A small segmentation model, trained from scratch.
Model: layers 12, width 160.
Training: soap at rate 0.0028, 4000 steps, batches of 64, held-out accuracy 95%.
Data: trained on larger renderings of crowded toy scenes, 45211 training examples, 5.7 epochs.
Rows from block 6 of a small segmentation model, named by matrix and row number. Rows with one number belong to one neuron. Each number is 128 + 32 x the weight over its row's rms, rounded and kept within 0 to 255. All counts start at 0. Numbers have three digits each.
After each neuron's rows are labels from the 100 images, of 14976, where the neuron reaches its largest size: "lies over" is the class under the peak. Only what is clearly more common there than usual is listed. The data: larger renderings of crowded toy scenes.
# gate: MLP gate (model.blocks.6.mlp.gate.weight, 416x160), inputs 0-159
# fc1: MLP up (model.blocks.6.mlp.fc1.weight, 416x160), inputs 0-159
# fc2: MLP down (model.blocks.6.mlp.fc2.weight, 160x416, transposed), outputs 0-159

gate.297:106136094119168103145130140131148155111068183135119121137156158141082076082141170145165127173080121142154137133180171091184135150158058181117136165099120128123099147184084139100106099138151147176074090107135114114124117138145173108073145050160126131130185138159166178143137106082113147144125184132098045100206133184145128080147152095173110094092097127136128127123146111138127099188102157107088114139125047150150097153149138069119161114119101114127208160130105134152063119131166131
fc1.297:082150222129124094145122075151118169120054179141143164154118156209119103112110147099120154145143129112117102120144144110119103135172125140026116177057115145115115109101168154075181166160132092159139082083136125134065188131152154109136108136134099152096156172132158125128132095136162163160147103087148142094137155109136031156163082102114142098124078133158101080171120098137125124100173071181055096138080126151103078149114152118135116112121146175113097143163119123134143174133138100
fc2.297:159134113150087170137088130076120126130151072132135134101056126148152122138095083185131125135056157126175180152115123088104126111171176131113079096161107210130068133175115069088137150095127175124141085094141087155093149115140154141098171185120087159170079130073174140138115121154151112139143217104105140140162119076118132149148093145114103131148119107086152164136127146169121126046163128154138122134126151087164174139124146165085035131175127100098152087147149135098134151079105090
lies over: house

gate.284:090096159146093104090141113094106147155141055075108139108133117135093134110147130203091147161107074161077015124099128143131089198139109097144122124160123101116161173137113128132125126111126168099159112171143091159091144123125086160173173209093159112185106096059140156109148142126142151095082164162159157163066137113086108119107119161130139143125155155150184163116123133114110150121122093116106060133143157077063151086185114136130154128139162143138101172072150142113164078139108068
fc1.284:096167105093157121112139106126215132139093100076151119128122106101125163157116076125138130144092126116156123142089095079075152130130153141079099158124085178137099030105156088132092179112156117137109154147093098103158198130042190160128118132108134103091134134108106145130154075164145121129153097093097150131154102177159103141164118083101110075117148133120095192117129150115075124077128107161155151157078097165131113163146171081130111154052120106124111184145070127141208189131121119
fc2.284:110149108089148153123086106161143161096101130132103148168157166162157108129170159078061132117140137114090086143148178114166101123143127082136157105138174123151193129148132164171164126137162150129175131122123126164097044151071145089104161124111105113111157170198085099118147201093111122138094154134084140157133048098194123132144094163083119072164124155135145127183151139112157062121126170135129174153111105134121056062093078112141106125080083138130059116092104142149094166162149155
lies over: house

gate.207:164146099180085130124177116154140091099188101097181101164092129141152156146152104095108114094092174165135074096065103129144027181131173162150109103117105165114133122098190132125187133102115094068202110070152139147139136159175114191070153116157150100177078141136136081132108191120089145146121120096110157102156128132088147154120087187140165127144105136112100083114104094105066151181142141117176109156171102161110113134121137124147119142108145101124062096077132124125127168132094157
fc1.207:116095133164143113098105102162179150104134150105103166134110086121149110159168120154129098160142142121110102101086124127190027137131160194069087108169134152114161133132139159136095221149139155152122152130058080098157110144104169105054092129161137150102122198180142161148143096120083114146097136160142152144134068122146130171124059096098089073114145085112122091132166104136146140096097171072134156149146171153134138147120151113198115221118104102113097141127133068161123127157140154
fc2.207:126136088132196115138162152116130176210141134169118062100103137134110110165129144132116193156146147109143112092130185136120170090154073060150121130148077106139098127145129121208203120161164090107117090129100128125164168095133054160135061193101155082116148153117113160120091146164114136088115159132103113144166151094151148186172104082115063144123126069200109169098124106129137134133122121126169118121100108131115084088122141133100131078158149083124174132161105132145127184187092170
lies over: rocket

gate.76:175075197142108114148101186130214115160081170133132094182099146135072101056105161196122095162134096120109165153153087139137141098075109117143102130171097106154168174168094165163144133143123094091131134114157155174114175114128166111105168106146091120091049159125127103067112150104101183134118116163121124164114147102169175147106071128104148128110129160144114182122111122102144118088123167144110097149160165127157117119163085189091190140094118136163118086132120095081111165084067128
fc1.76:171173108158133087126105086112123145121065121145148122104092190126100086149143135110189129127110150131105145090187096116164168155134109078100185109109084163080102120187142133147163073179104077169130117112073114121178097108110129117164126111170153122148098142103060081105136157093119101123107068141104120106068138141134156084111134092070094139142189151116098127206072097073136095098147168124083093186112134151150167178157102118143113135204120116162112079154139098069133131148122142
fc2.76:130117128139155109177097108151105128134149184177102100162179150124035113133174082195176106069148153093122174124153080212128100157151103096090168116126152118162169093131079138169072076140154124113181098109123138149086116134144176116164139100170096114130157123121125180089098126135168081099092161125125125149107154160135137136179142068082122082106085169121118134078131183113105145205141098120119105156168121151114135134122091124111171129107138076127124059087117136133092109072188126
lies over: truck

gate.376:128135101109129095139163141130092118114085091114154153115112121144092097176146051118079061163139087171143194106178137159124151155073209097132083096134143150091162111097148149200139070156088133131129145114073159140082124120133152164148109111145180088134126128134126066122113087109132115154088144109197145050141141118148127094171116127113177125084128135047166134148188050091166129120130098144132157136129154140110187113063117124102161165134136159112124128080083138136130090069102122
fc1.376:211139125209183141127139110102079095127130151144125119112094093116153123150175141127140134168109150081072117147101127135125117125097168199115078106122177113122114129148085082161110121134144141137149101075085126142146125159148136156113130104080144173137087207146174071146106134113142137133161098072100074138180110116081119118156153143101165113184143183052108117134109114142140102143072156099126220131070107151149181157139124187114135142149080123133082099084074131141084115140172069
fc2.376:141118137186085130179079136127142106083151198143172158129169135126146189148119149118094140123188111090119103090111205095103138133114131089139144147130103176126121131198107144152157183143090023118116156131052137071105123152121171134143163108160134058119047136116168165138132191160134156117165171172103071155105145139127120179106133144113145117108079182089131155093124135098132092086151081155137126097171141137119145154128101136119152080060126153088129167152142107083160150117104133
lies over: house

gate.179:132164122131098141104073154083112147097158164158127165147120147169159120131098067136197106116103099114074142069103097144143114167184157116114114105158122148085142177095124077172195130110123115135179164100186154098083145088167170155146184104118101140153175141089172150119115071140111183115126114139198146128127138121102139077123087153148126177151092177187087120122064153111137109126125143115134141081152115096125124099092065141046139154129118101165164160096163162135143170105099049
fc1.179:108113175144159105107066144160126120094160146150114099150104171128154140109093068128085108126154132189142179157113175138176098118114129152110192118116131130165083071128143124126094095145136052103143132117110102120149150134096115091109069178189123155148153149131129055180130119136146089115173150185187164125066127187123077150137109091155098169127160099175159149135166110153106118144142168207138137124137153196123088121138160110184122058094122057144121183121099113095114107142117185
fc2.179:106113120044157094131094143139183151065128122119110096091162090176134212130106151136141142135124114119157218142129150152121096116121140108173164067127099099096109026108128121118108090112138122118142145095129103110097074157149154093090156135088136129158113131171176121086123102139064152133107078095192096163109165157146148161173099114166140173085104173125102128094128105105087150163129197137112159167098106113113220127115105106178088140098188142137148122159101123142102133148158082
lies over: house

gate.409:143143165124192145093194155141097096096173046114146154105079138118148120088160139090160052114114124096141140140134196182172138123141175133155130143196131157112111141046131162109156123098146175148112167134124082137122108182126128081137091119137096202170126150170113104121118154104135140076121120166088146139121176140162150108109110110171124154158171156106109184106150155143116172123195121128072113172123197118144055113069092122114112073143100112131106155133053133121117108086108119
fc1.409:136182149135201147120117124117135119105137089104169111149147117144170106108181133120084146115109126095086190115082140146098156148114135135083110136213129153148120103114106135088188140093115138079147142162097091164116067149130136122159103127059071102160152123092096104127116182152129184201113105153098164121121186124165142135071166129182106094185148124127126121091175091202099156133129116113174220141164141130093159119075087133138075121118135070137118160138147086162146191154112106
fc2.409:089110092172139093143119127102155120118128176125152166118175111159095136119092140114129133125136143145154139128094131076053147144200191104164141150101068168084061182137102103131127171177117139124170149139098093161168145165157120114126123050129123149131133125069129121167101124100146125124146075104044085122163109168183149138107145113147178135159152151073151126162121068091111102079118138154101153181150111183080176167179133174134165154081089150179122083095110090109150152107152174
lies over: umbrella

gate.276:183147090159114123145181095107125096096159110123163129122170137167065124098116104090173144186029098143118077149190079150111119160033059214154141140091140100091033172124135149125125088108166100127130143117132171167156169060169080174140154130161115094112119138100115158121128140147154136087113102161148123136139105099119148112147079116141160120115160180118147133117150149129137160158188126140115126094117110094125133171161087126115143094109129075155107108128140175139134113127206102
fc1.276:078167166193135158093074111085137125116119173131130105145131090059127137160134071119050119140146171094143155119119128167151120084103174116115125152132142155131166148150146170068134160171067139118126126133234139120103175130129187101148121137128106115160097117186175116134108203131079118182107154103028153197162138124099143195126139086105138132152123114123123133094100099121101141136099091159178117150153179093134052101162128126162147118111175097085141136147103103133147109138098126
fc2.276:105134129122133185093170133136116165123152104174112115133207143106142139134076217093184110086187138126095142128176115072088104095145115090100122089136196155140124113160140121144108120116140139127115118093053131138132130105151128121140141154103143138113182149126133174184072111125101166112142137063146082071077159138172167112128155157144111089111069124163117123139113088138106125106154151093096108117139072108113166115134114207226108124153116056095148151091123071144118156112160206
lies over: umbrella

gate.15:141085088134141109073117114034129128178132230134138108185164157089120175135110098099126098132117151156126135077154135114183121098084132139129130137162147160172130144088138136164120124127165195218158153096128181127120090161098153118141108040108151087132110123150119097123135140072112155101193136089132111121140140124112085117193187118091130115097111117117126144122179120072139123123057113157079156158120121154193161070139146126090133132101138158145114081081124204119139103135127106
fc1.15:182063074125140085083104152113113115153188129130175185161132102125171139129174090117146059149135157122111147128137158102101095141080195133139117143095105149154096125089147121117138086158126106128137170083139188144099121208130094131111141106173088141133097121122104125163130131111103066111091078069083163162125148124115134128185123150072160121095127170136132198139118090080077091078096095156142164108147159096197167137147080150103104059147081141166071105165142143108143155152090155
fc2.15:106103112056137159108184143096125101150195171119138169093143093148168102099088129190102097164179122095176079159074147162116166081169076075065138141138132124168100182150073150142142113119119093106109122134132138112149131128108082161117182137127111126174182184156114152082095056115112126126168117189122152118106176105119155134091123147152091152149164125128083183110112188155134145148137140119107104138179177161127098112153156121167102165099109113091170075117100137069132159054147152
lies over: house

gate.295:097110164152130132157119153133119148129108123095164128150150107056122102138130159076119120108145104123144100157149150098131174152138133141144077162079085061091149130109124167128121119115110187139172187120115120153170124126105147106118104131093188061081159135132107096112122124141075073165116111119160099197119132085181161125164141080118175116171155181116144135192097129138100087095134167192078179175099203127102161151116107076125117126073054140081122091143106111191156145199108164
fc1.295:077117188145121162122168080102121160122149175078137094089140148099147166134100130172113140098090125142141129092145100152160101125134132144154101173135106123153104132153107183099202167182076097098126115129161120096064097114180154170115135149064205098106125136188170142141111144101090164144089085104134100124162095128169079146117087128156114101144154070086123091122179086120069214153081116108128137168153149139075136134134160102108100113082145117143021121115132118110125090105104091
fc2.295:128128109048138128160144113128076169124135091146140118132096099098124137144159114163086186108149114141088136122102099080225069178137178132164137085085109099099125099057116126129160119091050143052206147175067144146146133120150152119130170143104123142097064105160120127133091106137091100202111075192147126138122146107159090115119165160096203135102090130093129144170159173123143136171151171153135155112151168101128116160116111146104132150119155167110096119141118190172113146143133161
lies over: barrel; mushroom

gate.8:129125044114221110082156138072150122108106140131177136127207117157157115174123113129087136172105150126085136138108159172150180142131159141129143130126147139143101098117090053152110137163108104141084140122163168076139134114085149131137164149154126174121107145133115119101159151072060074138065107150117136166156102132079129077153151162119157142094184177104112106168110047114137066143174170161177138152094120117186151055106066141112108103110127110158118113137103105118107161121176085
fc1.8:153149075168114139124154112116116126153186171134172153103117075120121178104117117119128137145080169113111165114112097151132143097096142117121047146166109133142143106149139120144137095084078160155124126093139118147130053120130086196136126115178165124154101132130155098174125092168153166137169105107099124055118096129136200103150173158123117163110110147167093118178157138097117096138119045084186103102098170156093207117151154086103118132139141096183151076086066202085082085098104130
fc2.8:098081165168123110166186100136083161166123146143154158140154133078162149153116134160114177085159134124107081136114186123098116156176118164116096091105187126129072090133069090163171134131219126124107108163076207103098144156176108129127179156129087105115080135145109117150113152112077126160143145124115099141122098189130163069137167164112122147169117131071117137124122137067152179085162080111120087084206141158140130131140150133176178084114157119115133134145110090072147110140097193
lies over: house

gate.282:143154140152127113160135113166163074084113130164120198123218147142096102173141132149061110132132123119085078088124117102117131145101044155111086148077096150120148115126149179112166144120132134168132162150156129116094067081138129143079118134134128135074149069109148140072142141148190157148117142178165122139130125139086105123125193128140131135117117146183172142102117193145081065123198138163114123141094092132108166148131184092127112102174117122088095168040094145096151157081163185
fc1.282:158140129130129121169146115135147089073120061133107166137170141106137193168099094132021108115154106096137149208135153110124120091119134144172153155145111123106127111142115139020138131160087164093154119137086146100121148162126172111162164082152111146115129087144100142089119158145162121192112156150129076088116124178129109116152134139105146143102135134163091146130123129139116073152199108154141144146065063103112119153139122101114172087155188142123102185056078145072138150061137191
fc2.282:129089120104132079168174097197190130079129199114112076142122180125023126105162156126137151185110132070088149140095167159147144115097130111136195163114145147197118142137072102151123127141164113103124120095158147086110114138125111152128132116081108159172088109147097142148150131106163060140123167111157149102128144126133082139132148138129167118136159094116160088143164090131131132096128203160098158167118172072143117101107165112084119142178107120100065077140205100193111159147169140
lies over: rocket

gate.194:160145141123106158130142100131158078126150199109143150169118139164136182168082106124122113177113149119128158144068138147176126094102096186210161115102127109113174057167168179189152113119113078127146104107153095089178120143108098173145166099115093161125176185124165115105093092095140108112154071155171182114095110051117159166126142186078153112150142149121119113112171141136153108099142083141113111123078081162102092133104167090141154122185117142056163151089122079154168113136106147
fc1.194:181144126107119101081135234171140174111118140124164146148039139071081107090144158100159146114145102123158125159179166165102151103063122191121125133142076123086155123150172094137164060090168100163135109126103115142159106110164130140154089107183127196158125127119116108164142102144140148093148134116089143091128078122125120048132152175064174124103091140155091142114123143140150097117157166125043105108122101134150139163144133198136174105136174191126108108144169159147125158114145099
fc2.194:062081105144145139084034105117124129146128127138172122057154146089140152163127140041103118127107089122093132128136110131163138126105119106176091159062152078097129076174146120119183177186161143103086177167131108117118112156100148162133150169102109181137128203181131100080162117107144190107125102090128151135124146116092089088072120107149196142165138162149119081081147128117171157174155078143192150105102159097159146097170109155171130126070133126132139127107143147103107130147087096
lies over: rocket

gate.401:169168117147161134111130165121115112075097099183062167119140154147116142174159123117128107137094128152136160099178126144066088140095146151083142113127142162156130124128122159105131080095049153110175056121132148131159114077135093129201187060096115127166188083124176091126163144102093151123150075139114147145123137146071165151047152178078124086116128175120152105098125056196149174114129180141123120126166122129113163133162096153119129088112084081161126150124101136135146074150184135
fc1.401:142128131141132108138156103144145131090131126137130068081156201148145135114078161161163113140150078210132162137136127140090173138091109133123125139123152103116035154102121133143140146123172100132109120146128103104116140166046119114151052121123139160127085157173082106110137101166172087105139176152190126189167128127160103101109121113187108131165160107105149164142169139123160112096187165139178077088093084107181163065129125130126157160093190180057158106143107086109122168113063147
fc2.401:124096057149143126155138114127125126148094112103052103173125104186151127068114118149104217161122143149208081137076154157173164118123144103112177113144152114155137172153166066121088142162168144173107144164148112138178126179083117201108157159116156176070160126057113130113146096150072166099138120116206108092106096092131196113166171099146152083140092133168125108152138119079152121140118147099139088150104085158081156136131127150099147109122112125135117131111129164121135078181094151
lies over: truck

gate.17:133106129092141111148157117097169094169205110127182045203151111085136123136124149138109145150138122178094151101140148090082131174137119124153146122143109082147112180105063114126083162127138108113134125109141121113119087167142112134177114115118140095115128135184128082132037138097092133099127134192174111202095084054125174093120148161149173125119127125113149101082149184083151140117103170084170173113097105149137180134163079142090112093121119110088148133068157128110082075186079138
fc1.17:132138087139151085095091164077116156120149104154113128192124120167113155129126098074176184137151158139146107165188127116119090153103182174145140139113175126109112166093111146141122167111144100070143056138151140086072178140061077077125123151118091174137115123073091190103123086128106121160102164132145145169106148170135117142088153125159101125078128132082105186160087113144114112149174125158103129184157143050118094078071111151110174161205155149089142147144077119116131076156110104
fc2.17:103156179150102173083121173146114105133145139125077130150117100138135129105142155167154067126178094146143152107120106140146170078116122161131103071092169141139115140078134138107153096139154184074123133144130145148132130114200122103164070133072133153147149162080184121138145175172127151072085120109147118099090189051080074176099076065098096124158166092090132172156093081129084126131137120097127115060147147118133112037158092117153092111088143148153200151112138091126111115089132108
lies over: barrel

gate.236:151079111080101086113072187109127071165082194058148163111142119124128092098129065142196104146129107155104177113120151076100127111116095137174146092138161104164133126086086103154132164125132170119139169178129106035110135100054119168121132138134168110165122173131130125157167123064072141124140120123140100136133071103085095132144209161165152104119162160200092099051136169140141133138089145115110089122136142083126117144105161140122095135124113086175104144160124113122121193149126136
fc1.236:180125098127131197131103136145149127155062177109113161130087142105109169133142061166164135130140215165106111092112181031115154166184166099153145141103169177113155135105066139061128112117136073174142171152132112108138140167146145111169136087083081136143146139133127147166121127101169129104146103117086086088118114154147125082129134095175099164100150182094155133078131136123093110157128140122128159165108111150153167094156113203111177170104068136126132114061089097172169133099143153
fc2.236:133105113114119188140146192062119109130124171137107120132170120107091217173092149079169128108093148121102139102152119095130097116088074137107170150163154143113152096107145072142159174072133115067200109093145132102171098144105048124112135074117162130142112141112148210127125136150041107089132124090113084073142139122111126139139099117148137083166164152098133062072176149115191124126118118152159112071166173090098116108168090151100122139111138175167132106111145148138089120144179119
lies over: truck

gate.267:081114051127101154149187145147109137114094113165145120133120087180135129070128125057103092172133179108128132144126118121126166126167109090143104131082158137120087145187135163161116064042145122094130186119141212111139168093155136086109141146129137074171143162144077149148106117112155161193098149057141108130058123077120116140084119135097098126137146186125138070133114089106180162167177067093132115074151148150107137144152123156113139124155091156120115156134207136127111133160156167
fc1.267:104132063124122098074150135100057105141118096125144093131122200145139122108082129140152122182123149145134142144105180171186137117132161060178146134095121110135101159139131056117117128144116148169117163065143156145168145202112061163029120125121129141094123133142144097114160077141199085160099165154142123132110185084111122132169108125153125143131095118142161113116143090171147176126162100147084134143113088113116186117146094101127078169064150151152073133099151062159135090190146155
fc2.267:122086127161101183125124098155180074206136142130116186118133108074091157112202144088130142151166101089149143176162137135129082149124095097068175129185131131128125137096087112102129171152146082167115139153114107130186094105106106131143154181123134138070126167099137175086113135132140180171152114122115086169157187106142108136147122176148088076156172086131118115203141097115134068101098039124165098110087138119093102176155115094112092097130080071154115127100161139121079135161139153
lies over: truck

gate.293:138158162155132137131194147162082152117171161117156167173196093171152173149104121115087151140093094183174140158153085153080152132108176140109092201064130114159115166152096114124097103147101158132099140153136148128130110177084119081122134124124098133114126086175147178157092059145137143186051187103209127061131127161121094118105126105126106131199159075105113093124145099050090080161126124147131123152109119120118149084102114101130116130109142128157120182113154105120177160104178123
fc1.293:140126156191149161166169105123087173126148171126097042107150159196127150138104126142110140137096163157145101072183172088126106175133142081084107135132204157093174162114134103131161139165140155106086102105148135100126139108152133179148103148089133126178121099157158116130113131135121128121121124132169127108083095201174139119106108136145114122092083053098153128195112076114175150156066157116154169095200083207112083134089124088130118123114141167140075102143075118156092090128161150
fc2.293:100151124114126195106092137091145073173137114095114115127122125117150137150188088162141152160165165145115116117133079124085092132114151157126067107101110075139087161156151137094090144121061115128109101113099082097161124070069081131149108067167124094159140146149151164181132135098155176122173108088107127091103109120144135163091173171112130182153145128159083117080115174146115180131137129089187084107078118208148105151118068097140071223133179105154109124123125133102150121062099119
lies over: rocket; bottle

gate.272:131055110167133115157099116147128117124147180166131134125174086062182169081114119158077128166085154081127097106166157109138146168050119112100182099118112087160127110110171171113144144117120111181125112102094146124189128138116179108158157146103171049129139117122116094170204136132135140117155100085123152122165121118117120107157188131102160126099138130095137112128123136140162154129194114115176083216162110084158184088129067124128219102130128136072161147115085132168101100149098134
fc1.272:152105159053142101131145152134108142149136137100161092117120172117154120159142095114156105104114113143127154164098070149102112120157167139130081154182142131054103156166117089152148097145155100133066153114155122140049098156153114138112197155133052149042091111135172169057069166066138123096119126156109165108165071114116148144098071139141149105198140122155109147142135125143110137092115103130071119105150143125092112082131141131137060141154156079147099125167200132147194134143190150
fc2.272:122099100088115176103161095171167139161134116139107134141166159105181153122073104087184134150171187153068133159091132124086118117200116152094170125170101133075113158153113118088124156149128085076052195158123110095141066154144087131111127149094120088092164125092085176158147133110157129088160132145124093091178105166154134104164152186199128124172158131099140084131123133072120122141098140178107167188065088142144090121096139104151099141168100118130088138163112087112152156157129180
lies over: mug; robot

gate.38:132115141144135168174082104130102147057120122151106170140134106097163152141117119150156129149119163107131116158130079172164092120158152095122161130161131139117133152130072102164129086114082129176063094158138102129078128133135198083184109098139114139154157237081090154115175141138166076134099118162085133122121168162121160138073110132110075092196165102162108168164205067078111164084101129168109137121132194134139138146061099178147105147160167130147166109151092149136170158139142123
fc1.38:113135185160131117180059169070089116126119091087114137137162118099135162095106176069163103082157166087102044098144108111100061120127179119132135168129183122085108141157122160086131156208190147170105184175137114172091093132122188130098110133154135066130071106116132155112140121081183148172140146132092145106102090129148087139146107150099136152128159053093147118126153057126140058126097161136114125133156108127129151126134094138104067137067130114143173158149104153146137148116135107
fc2.38:116113154159099106102111159113061061135039099118176166058148144117138142161114154181130118051142068119205116135173128129153116143130074146155145182190129132111130164109154157144159096154085116174142111110074111138086070159087164170143130136120083121166158139144104145101125119121159114148141125132141151116128124130168121132072156129131163059111161104152090134137093077082113142088121187084078176111120084129135135148150106121076138161096192101131181158171097089119121096100173096
lies over: umbrella; tree

gate.415:143139152073114101073091170147151111135117134098093171064136104154142084130134164169124136144100122165138107152158150131145129149181156173139110157083168130115075037115088109101159100172189128085136100075175105133146161129107089144140167107112126149121130120097155090150128199056121089211089141118133152145158125099081153099146121127129097121098162113105065084135138142169173148130102078193110059206144134122121152133124099093106109154122176087114121152118064121160167183155145107
fc1.415:140088121122093107123091092080147125187097122148088114147208176151098090100129064130151155159131157086110099118096180162099136173137118124133127164095079145152155161105140142153105142161050170127171176074137123110145074136129203079119106120124148140070099170147139151165119081142096163177114129046110096152143110076106176112110206145094149156116152119102178166200125119068105140139158096094114116184154097083190152137141110106133180100139126147118153135115098153111118108118145156
fc2.415:143152122123117153151142135153140141151090118145114103130189137155119141116086124130115152120145086138198153105096072111128122106202160079126150125151166139055167081161107140126110103152142124097225197159075136150128240142134109134095169116111122176094158125099168131142129202100103093148129115141093144143120136124194121123128063103114115140131196147127160119140150099072091146148092104109104091113157133131154120127090123161155188085176167092069128117138083121144076147210105111
lies over: umbrella

gate.227:131118123181107055149131092134195144064178139149155156140118156155169157107100102145139104115192138075077095112176131155119090087133101113102168137117179186168119131144131163156133151146101074137086131176143108158125116084088066083134136081156157133121142117127092093112094150121135107209137183102140082107130114158086074136183096154127138123077065172138066108116131121130142089108083165148200128163115144118073149130217131130148124117140150174101105109109191128120107141089139132
fc1.227:095127053125174161096167146127082072124111087184131105138152127190141132128090135136100133126092117062167113164113193084110077151142047175174114169140110117163158166083171118154125133127123132088132106159169149079152111119111134165124140104146154167170105151118104140169145111087065180125123084100117161056133143159068131134078121135159119087121038153172146110114118104141115162189080064124063107102127123154131113083129127116126129146143126159076090081105155136104164140149156152
fc2.227:116102048075130116146070180138101107184114121185109128132123169095155158109095111113122123144170116156053123111136112152169064181115056083135090077106125127122111117136151097149149140163125112143074171099137174144132148077107120106212136087160091147113171134100079097130129149127134115131148135144208159135176154153162171173176097068137141122212117196156145115089115138103140091132056081150109124170170130107112146099144139138133137096143149132076069092095119121108111147134132142
lies over: truck

gate.57:118111157131064153083113136113105128067071115131099183172112125081151060124191143133132115057102100165169153116148078122169081133125039124143127188144155098138109096154120134116101135126119106086083204127072076166132146101140104116165154082183130150184120126168105187150122132157128133083152099134087136098179105117128105080095124081175093096137108144114090111121117165125201145134104037109111119101146120132147155101139165161141132122127172097116152166125153124118050145123117158
fc1.57:177112131096206133122098155165166094130112134085123138156107094089133132143119175125101120103103081119165158175120119132136145118156069135094109152166101130135097081094166060107105123111153147117094075131159146142094148080142112076129111115173077124153115115077173091157137142100150171145085121097114139185141168094090146093127190125077135177120140127121145157148110156092105097181179052133141188100113161214191204118145117095109116095129166171105081094102166088091178122151121119
fc2.57:118182092104141096072138104157113174149165142149112106136120123100161159170174100136043106152132159144099075065144099131164086103107103115164127220146122075098097158132119130146078151095132115184158119169102112096140039124168143151113125143108172049187131119065122133175153160116142154132113107105099131125097152134169164118147125123157113164110173105109116176115125154102071133122150105162134126127131131131150080146125207117195132116172094086115096224141143150153156123087152154
lies over: mug

gate.135:084110164113129075141085176077104079087107105155088143141088125152077095105134146141178136130091148129117114120132172129134152102119089182154119176159116174107099134105106139118146144186153152123108133189146113149095088154156167110141091041113129112146163114090123117094104146123170081132154154156088149115166194156155117074048130141137172112124171112076160168129105093107103195062119186084177144215134128147087149113156125125094169108142134116126179072141146135083183105109114149
fc1.135:137111106132133149146153119117095152157074155101134119146155100107092203055103068094167103166163128148160184108160153159181119162042160124138127121112166134122112113133100149152134107088118150182132104126136100105077145099116156140148077129084126121099078169166132149134140124061113135100118115143104156165156072067117171166144174113142077168087179142122049192120137120112149082101152155160145092132072175115145069133101088164109161169078182176114067138112148149113130139164165113
fc2.135:110142155173115067172115163140131127127131086171125128083122120208051153132225063145147140101072138138155144132163092134192110111138127144197191118163118125114179165114112111106129103193171118155139117116171131143057171143148064124110147103116119158091132183072188142123190129123102131123107189117118136150080121126117129148107148099116119055157144129121125148102173188146045132108134153179139123138131072134118122177137105118118195131157106157129112112120099171128120152146117122
lies over: umbrella; house

gate.158:141089143146077131149060153137185109105074138112105092128103137107146137105147125145134109142154097113061181102126159121129121142148079092088083201134139092110145120221172179140165110112079103151159144168188110116138102079157104121129146149142155051164087184149108149190110126102214078155067123138124193081094157145093154109083107095181153087139140131111111113154121096161102142132110084136117127149116187124105092145111078116185134143092102126104163127112137077106139156107160114
fc1.158:111093109141125170159098149158061089163146117106107114108189108190136137110202092137102139104104131110112147103118098147164121139158174184187183089103084136112108121114114147122141098160161130191205067103133150113128158146111071143143132073107082072084201130145128120130119113158145152067138098093099151151104125096181112057116157156051171081105174137141088096131127106154143146125133147148145154085128168108136181191062174151136089159114118080144140161148116089121104147117127144
fc2.158:118120161101147121128155101086130126100135178152080139121117109157101168153131211115158083163094091101170151127142143123140149189125121123112138169108160176104153138165133123106160232069143161104149126156133084105152109221134123141107102100159113135197162099158144160158180170131121141093112137155079133084112087078177163108109099150162092109172099087117181114151098089093107086165097165130138160134124149097150146121112119095098092111085048103177129100136149101090147047113083135
lies over: truck

gate.275:132204108138149169157123100103115129124201140089061145081190147171126117126100119143090081082178128126134120147141209096098168164107133142140163117092091111145095140138117139187114105121068092101130070136089169125123125115187185125095124139085176171120144127107211070170116146108104155123196128145185138103099165106108178152108123138092121167120175144090130152100071142068160148115119138161116139112176121139107120135110095173121137184131134074137142091140095125102103109092094200
fc1.275:101106174077120150102123154069103186180148185137195132131156104109112142139145137119059106128202113120164099127121147101121157157128195101095149122124116166111071161098141145144150127102112124184138112131151140102091102066159127179131105151112123137127092100123188091113109144156106109142137145130080099069150146121093110112148126133132097118147169078169182158133118135177099189127108069057083133126146169166168079107075190131153131149122213110192117108193155088088155107119106134
fc2.275:148104114133148120072150127156102156091078152088146155138087140172130117157132093159142137124168131076151132195109090120071173180096125100149199162157186148079084128130101132096150157196087096097143093086128128105129152201085061153116136128125151090137151166111194127147107120088140150159162137193142136189118034156129086120114140131191124129113121151089131121159165104133089093126120110154135094131085134072077140142147116156132098138076100084066163077145133095148167150111153099
lies over: house; car